Rows from block 3 of the fusion encoder, named by matrix and row number. Rows with one number belong to one neuron. Each number is 50 + 10 x the weight over its row's rms, rounded and kept within 0 to 99. All counts start at 0.
# fc1: MLP up (fusion_encoder.blocks.3.mlp.fc1.weight, 2304x384), inputs 154-230
# fc2: MLP down (fusion_encoder.blocks.3.mlp.fc2.weight, 384x2304, transposed), outputs 154-230
fc1.811:53 45 44 61 60 50 35 47 42 72 50 45 43 65 56 31 44 55 47 57 41 39 53 49 58 63 56 44 56 71 32 62 55 46 42 63 47 43 54 44 48 57 41 43 46 46 59 41 64 54 51 60 53 31 38 33 40 60 65 24 57 38 53 43 55 45 61 47 63 55 41 47 47 56 47 47 34
fc2.811:64 48 33 42 75 51 40 62 41 64 50 52 53 53 52 46 59 67 53 56 47 51 36 66 67 42 37 50 45 41 65 51 40 43 48 41 43 43 31 55 49 53 52 53 73 44 50 42 54 68 53 57 65 65 36 74 45 61 58 42 52 36 44 61 58 67 43 40 56 56 39 59 39 36 57 63 49
fc1.812:68 45 41 68 51 58 38 52 28 42 54 39 54 53 59 57 40 48 51 47 41 48 37 50 58 45 30 54 57 60 45 41 33 40 58 52 53 63 37 43 30 47 53 63 57 64 45 66 56 39 41 49 64 49 38 61 62 52 57 70 54 49 39 75 43 53 62 51 45 39 50 54 41 44 56 55 41
fc2.812:42 51 63 49 61 48 45 53 56 65 47 52 52 61 56 59 73 19 46 31 42 38 47 56 46 48 60 72 43 44 58 46 61 68 51 51 61 60 45 55 66 56 43 47 44 43 48 52 55 52 50 64 52 68 44 41 38 46 39 42 39 33 61 51 55 53 56 53 57 64 45 39 47 47 63 50 40
fc1.813:41 41 55 46 41 47 45 54 56 55 35 73 57 51 44 70 60 49 56 35 57 58 57 57 60 44 40 51 66 65 66 53 59 51 47 55 50 47 60 58 49 44 46 57 51 51 58 51 39 35 87 61 48 57 42 58 53 46 42 53 52 34 52 36 52 50 57 42 41 80 63 46 69 52 46 60 64
fc2.813:47 40 46 50 48 38 49 42 49 47 55 42 47 52 41 48 24 59 33 59 39 42 45 56 42 46 45 67 51 30 46 45 38 61 56 59 62 58 26 55 55 50 59 45 52 54 40 58 48 52 43 52 52 33 54 60 44 42 63 40 50 55 60 51 40 58 59 57 50 32 32 41 47 43 50 38 39
fc1.814:43 50 51 56 36 34 36 39 41 58 44 43 65 39 33 49 21 62 40 46 52 50 52 48 64 41 51 53 57 37 54 49 61 70 43 37 49 58 61 63 44 45 38 31 32 44 70 46 43 53 45 31 32 66 57 54 48 53 63 52 46 64 41 49 62 56 51 46 55 38 48 68 44 44 43 46 61
fc2.814:64 46 58 40 45 41 46 44 46 43 47 47 41 40 48 65 71 58 45 44 59 56 41 55 44 78 74 31 59 66 44 65 50 43 51 61 56 36 59 52 67 62 61 52 55 53 58 36 51 57 63 66 55 42 58 52 49 47 30 50 60 52 44 60 44 71 50 52 49 58 50 25 57 58 51 62 43
fc1.815:65 56 51 50 55 56 48 64 60 43 39 53 49 52 46 42 56 52 58 60 33 49 68 62 51 41 49 43 52 39 45 40 55 46 63 54 51 54 40 47 38 52 47 48 57 59 49 45 33 36 55 64 43 51 51 43 48 65 61 52 52 32 37 58 31 45 54 58 45 72 44 53 45 31 37 46 58
fc2.815:40 43 45 54 47 52 67 21 52 42 51 47 38 53 41 53 46 46 38 61 53 60 60 48 47 58 52 23 55 38 47 55 48 52 55 62 62 52 40 64 50 53 32 49 62 43 51 69 40 60 61 46 58 54 27 40 58 39 51 37 43 59 62 58 53 72 45 33 56 41 55 36 39 76 55 41 49
fc1.816:48 71 48 47 73 47 56 74 55 48 36 61 63 47 54 61 63 54 63 53 61 50 42 47 48 56 40 37 27 28 49 45 36 64 60 53 37 51 40 56 49 47 38 45 59 66 76 65 35 53 47 45 59 60 46 47 67 49 52 60 65 59 55 54 53 47 66 51 41 48 45 31 77 42 60 54 59
fc2.816:61 52 51 41 34 51 56 40 61 43 70 53 41 51 62 45 50 55 57 53 55 64 55 48 46 48 49 63 38 62 42 49 58 42 26 53 58 58 60 48 54 52 57 69 47 35 23 33 58 57 54 55 63 35 54 46 39 61 29 43 42 53 39 54 69 47 58 40 62 45 53 54 39 64 39 54 42
fc1.817:61 25 41 49 53 35 39 61 51 59 47 47 52 41 25 44 52 14 47 46 61 49 37 67 56 65 41 47 54 44 50 47 58 43 51 56 53 54 56 58 64 61 38 57 37 54 44 53 37 57 39 37 45 64 65 49 49 41 55 76 29 50 37 38 57 44 71 46 23 77 45 36 71 56 42 60 46
fc2.817:34 53 40 40 55 62 55 33 50 47 48 56 45 45 52 60 61 48 59 45 28 55 51 48 38 60 60 53 47 60 62 50 48 41 44 53 43 56 69 58 49 44 68 56 47 62 49 58 33 60 36 51 61 46 65 43 51 55 50 43 67 45 52 45 48 50 53 58 65 56 56 57 64 44 60 38 67
fc1.818:61 45 60 53 52 40 58 45 50 70 77 47 56 42 34 61 45 66 39 67 53 58 38 54 51 51 49 47 70 50 62 54 66 47 47 51 42 42 66 28 43 62 36 73 66 56 33 53 69 70 60 51 61 44 54 26 38 54 38 49 61 67 60 59 46 50 61 51 44 26 48 38 53 42 50 42 55
fc2.818:35 53 52 46 50 51 43 53 46 69 40 49 40 55 37 58 63 49 58 41 42 53 63 53 54 45 54 47 40 58 52 44 58 53 51 48 53 31 55 46 52 42 49 43 31 47 61 25 46 47 32 53 37 44 33 60 65 36 53 63 45 42 71 48 53 49 50 49 51 43 58 63 52 46 34 44 58
fc1.819:50 57 31 39 53 50 32 37 46 50 37 52 44 28 55 61 43 49 38 54 59 50 68 59 44 63 58 72 42 38 65 70 42 40 49 43 66 60 57 46 54 39 63 41 69 54 42 53 45 48 33 61 40 55 58 49 68 43 59 57 49 36 44 46 58 31 52 52 55 35 34 51 61 60 55 32 51
fc2.819:64 35 65 62 48 61 48 53 67 55 59 64 39 62 60 41 47 49 41 43 49 45 64 67 51 50 69 48 27 50 66 25 61 39 50 41 46 35 61 61 43 37 33 38 61 39 74 55 53 64 45 49 54 52 46 57 44 40 34 53 37 55 34 44 53 54 45 44 41 51 53 70 41 30 54 43 40
fc1.820:54 64 50 49 46 54 28 49 39 40 45 55 79 57 28 56 58 56 48 41 49 35 62 46 22 36 57 80 55 51 68 50 37 48 61 55 46 48 42 68 43 54 47 53 38 66 35 60 70 45 12 69 44 58 50 51 47 52 41 39 50 37 45 54 43 52 59 47 46 51 54 50 42 39 42 72 59
fc2.820:52 62 52 39 69 46 64 57 56 44 56 54 31 55 45 52 40 55 50 55 40 43 43 52 53 65 26 51 51 52 41 42 57 48 40 60 47 52 46 36 47 55 48 65 43 56 53 53 56 63 72 38 55 54 52 51 63 42 75 28 41 53 54 41 41 57 46 51 46 51 60 38 35 68 70 39 53
fc1.821:53 33 42 54 62 36 59 54 47 31 51 52 46 17 44 33 52 35 40 40 59 53 59 39 61 30 55 79 57 38 45 57 76 45 36 42 48 60 66 45 46 50 40 51 54 61 52 69 50 60 45 53 27 43 47 51 53 49 49 50 72 65 42 63 46 43 52 43 61 53 43 48 68 53 68 45 59
fc2.821:38 50 45 33 36 59 48 56 36 47 44 53 74 60 47 51 36 43 62 53 46 52 63 59 63 26 33 59 54 26 47 52 40 22 42 54 48 51 40 42 63 48 46 39 57 56 43 58 49 57 60 57 59 46 44 60 40 54 61 39 68 42 55 55 53 52 49 51 46 35 62 72 52 39 66 69 66
fc1.822:37 44 68 52 42 38 47 46 67 78 52 62 59 49 57 48 61 48 54 47 39 48 45 42 61 51 32 55 47 39 55 34 34 33 30 42 56 44 28 45 64 57 24 66 57 56 49 57 45 65 58 66 59 59 68 33 39 51 52 53 49 61 26 55 56 39 78 43 43 50 50 57 42 32 41 59 56
fc2.822:60 51 47 53 53 54 50 61 51 43 36 29 45 34 58 56 45 38 56 65 19 56 55 56 57 44 42 51 54 64 52 53 36 43 53 53 60 55 64 72 46 39 60 53 23 58 51 60 42 29 40 31 46 46 65 48 66 55 44 51 48 48 39 49 48 65 56 57 45 40 54 56 55 66 47 47 58
fc1.823:35 59 51 47 46 52 49 51 22 50 61 50 50 58 40 32 43 46 38 64 40 47 48 56 63 61 51 33 49 43 53 32 50 30 35 49 53 70 42 49 31 47 49 63 56 35 74 53 45 46 33 75 67 58 47 48 52 51 50 37 73 44 34 67 54 50 52 49 62 53 58 45 37 27 55 62 43
fc2.823:52 36 73 37 46 51 46 56 64 51 50 61 41 52 57 58 25 57 42 45 63 49 48 52 59 43 52 47 48 47 55 61 72 61 53 55 47 59 63 38 41 48 56 37 55 48 47 57 59 50 50 53 47 24 67 61 49 56 47 40 48 50 48 35 59 41 58 60 42 49 46 44 64 53 28 28 54
fc1.824:61 53 51 51 51 64 50 57 55 53 48 36 44 42 45 46 32 59 45 52 65 58 44 39 59 54 39 73 53 47 51 45 41 54 36 72 37 47 50 51 44 44 48 46 49 44 52 50 51 60 44 51 34 72 49 57 29 56 62 54 47 50 51 68 58 58 40 44 55 28 66 47 56 76 58 40 56
fc2.824:45 39 71 43 44 26 35 62 66 40 42 45 39 42 56 49 45 54 66 29 47 51 34 51 48 52 66 47 54 51 53 43 41 48 63 49 35 46 58 47 55 61 54 44 66 36 48 51 36 49 58 38 54 35 44 44 45 32 63 36 51 43 49 50 56 58 41 49 51 56 41 31 36 40 61 50 58
fc1.825:58 50 44 22 55 49 63 66 38 45 42 63 64 70 27 50 29 44 50 45 51 59 52 51 45 50 54 73 64 53 47 45 46 54 54 63 48 46 39 63 56 49 36 62 49 64 49 57 32 62 67 50 57 52 67 61 36 52 62 47 37 37 49 57 32 45 49 54 43 57 53 48 56 56 53 50 45
fc2.825:52 53 57 35 50 60 49 29 45 51 40 46 52 36 36 52 49 51 45 56 56 48 40 70 47 52 31 53 57 64 38 37 35 54 55 49 47 71 59 39 62 45 69 53 42 33 50 56 52 46 48 58 36 51 50 58 52 69 68 46 41 53 65 40 59 52 44 37 48 45 44 45 39 74 62 59 45
fc1.826:63 49 53 59 45 37 48 69 39 48 69 35 62 35 54 47 57 43 52 48 59 55 61 53 57 64 40 53 60 77 38 43 52 53 39 43 45 52 32 27 45 49 62 47 48 52 54 52 45 30 50 32 41 59 48 58 54 58 46 40 35 64 43 37 54 54 70 45 57 69 51 61 57 37 54 38 42
fc2.826:45 54 27 39 46 48 47 31 68 59 38 57 51 48 41 51 44 53 52 46 31 58 43 44 48 58 53 35 39 34 40 44 61 23 65 42 50 42 53 46 67 60 39 33 64 63 49 51 53 73 64 67 38 51 54 49 46 48 50 58 70 26 56 45 45 56 46 53 51 55 51 52 53 41 32 46 45
fc1.827:59 40 65 39 25 35 52 48 44 51 59 46 63 50 38 48 53 51 52 38 61 60 39 50 53 55 62 37 45 33 46 49 50 40 45 52 57 52 45 57 66 51 58 39 43 47 38 44 57 60 45 44 47 42 33 37 31 53 32 54 48 54 39 45 47 40 40 51 36 49 52 65 42 39 42 48 65
fc2.827:50 52 62 30 51 60 57 59 59 44 55 60 47 46 62 35 43 48 34 46 25 55 51 45 46 56 40 46 65 50 42 66 33 47 41 43 44 46 64 61 63 51 39 35 46 40 37 42 45 27 40 46 45 56 68 63 68 47 63 43 58 37 86 52 48 49 49 61 59 27 62 54 60 41 74 50 36
fc1.828:49 42 45 49 54 67 32 53 74 33 46 47 61 60 52 46 53 40 51 57 50 57 56 49 36 75 58 59 63 58 45 57 61 31 35 70 54 45 41 43 61 34 38 45 33 38 53 65 53 50 28 57 55 40 54 54 43 54 49 44 59 50 53 41 46 57 34 52 44 67 45 62 50 64 36 45 58
fc2.828:55 53 34 44 47 48 53 36 43 48 45 56 51 24 55 52 63 58 51 24 32 34 38 55 44 43 50 49 42 38 61 39 40 56 51 32 60 69 47 32 48 57 40 62 62 54 58 49 36 46 58 59 47 58 53 51 42 57 45 53 56 41 52 47 41 37 61 42 52 42 50 47 48 31 55 50 60
fc1.829:60 49 47 36 17 57 62 53 60 37 57 67 34 54 44 55 64 59 56 43 53 46 62 60 57 41 59 55 67 37 44 61 58 42 44 46 35 69 59 56 36 75 54 50 41 54 37 35 42 54 48 43 54 46 41 53 51 43 52 36 45 48 62 43 57 58 34 55 43 38 46 52 50 43 56 45 44
fc2.829:44 50 41 66 48 53 53 51 46 64 51 49 60 60 41 55 33 38 55 63 65 43 52 62 57 53 33 54 54 43 63 25 50 46 49 58 63 34 50 55 42 38 61 53 61 38 61 57 43 39 52 31 65 52 53 55 46 49 47 52 53 69 49 39 41 52 42 73 57 52 47 36 53 32 41 21 56
fc1.830:49 56 54 38 53 56 38 61 52 60 41 43 55 71 54 59 80 43 40 59 43 57 51 54 46 50 50 53 55 69 39 42 45 39 46 44 50 57 40 53 49 55 41 30 58 37 50 54 46 43 46 67 43 47 31 62 28 47 46 40 57 47 54 52 33 59 66 50 54 55 60 48 60 53 46 57 49
fc2.830:49 53 34 41 45 52 63 60 43 57 40 53 44 49 47 58 44 45 52 52 38 52 60 35 53 41 38 54 47 45 41 25 50 62 57 66 24 56 40 29 48 53 41 54 55 56 46 65 46 50 59 54 29 44 79 44 46 47 45 45 34 56 31 64 54 63 41 55 45 36 45 52 50 50 32 34 56
fc1.831:68 51 58 41 47 54 56 41 42 50 54 54 42 79 38 50 59 58 47 61 63 63 66 49 55 61 44 59 44 52 43 49 52 54 46 58 38 35 40 45 43 53 38 38 60 53 62 65 21 53 46 67 47 54 45 57 38 43 43 52 38 72 60 56 38 46 54 53 51 42 49 34 70 64 56 57 25
fc2.831:50 39 52 59 38 48 31 47 46 38 52 40 41 43 66 47 42 48 47 46 35 46 48 57 29 41 56 46 52 53 55 43 46 45 60 48 64 53 50 42 44 40 54 63 59 55 31 48 62 52 40 32 57 44 51 57 47 64 57 46 68 41 27 46 48 49 39 49 58 48 61 47 36 35 54 57 47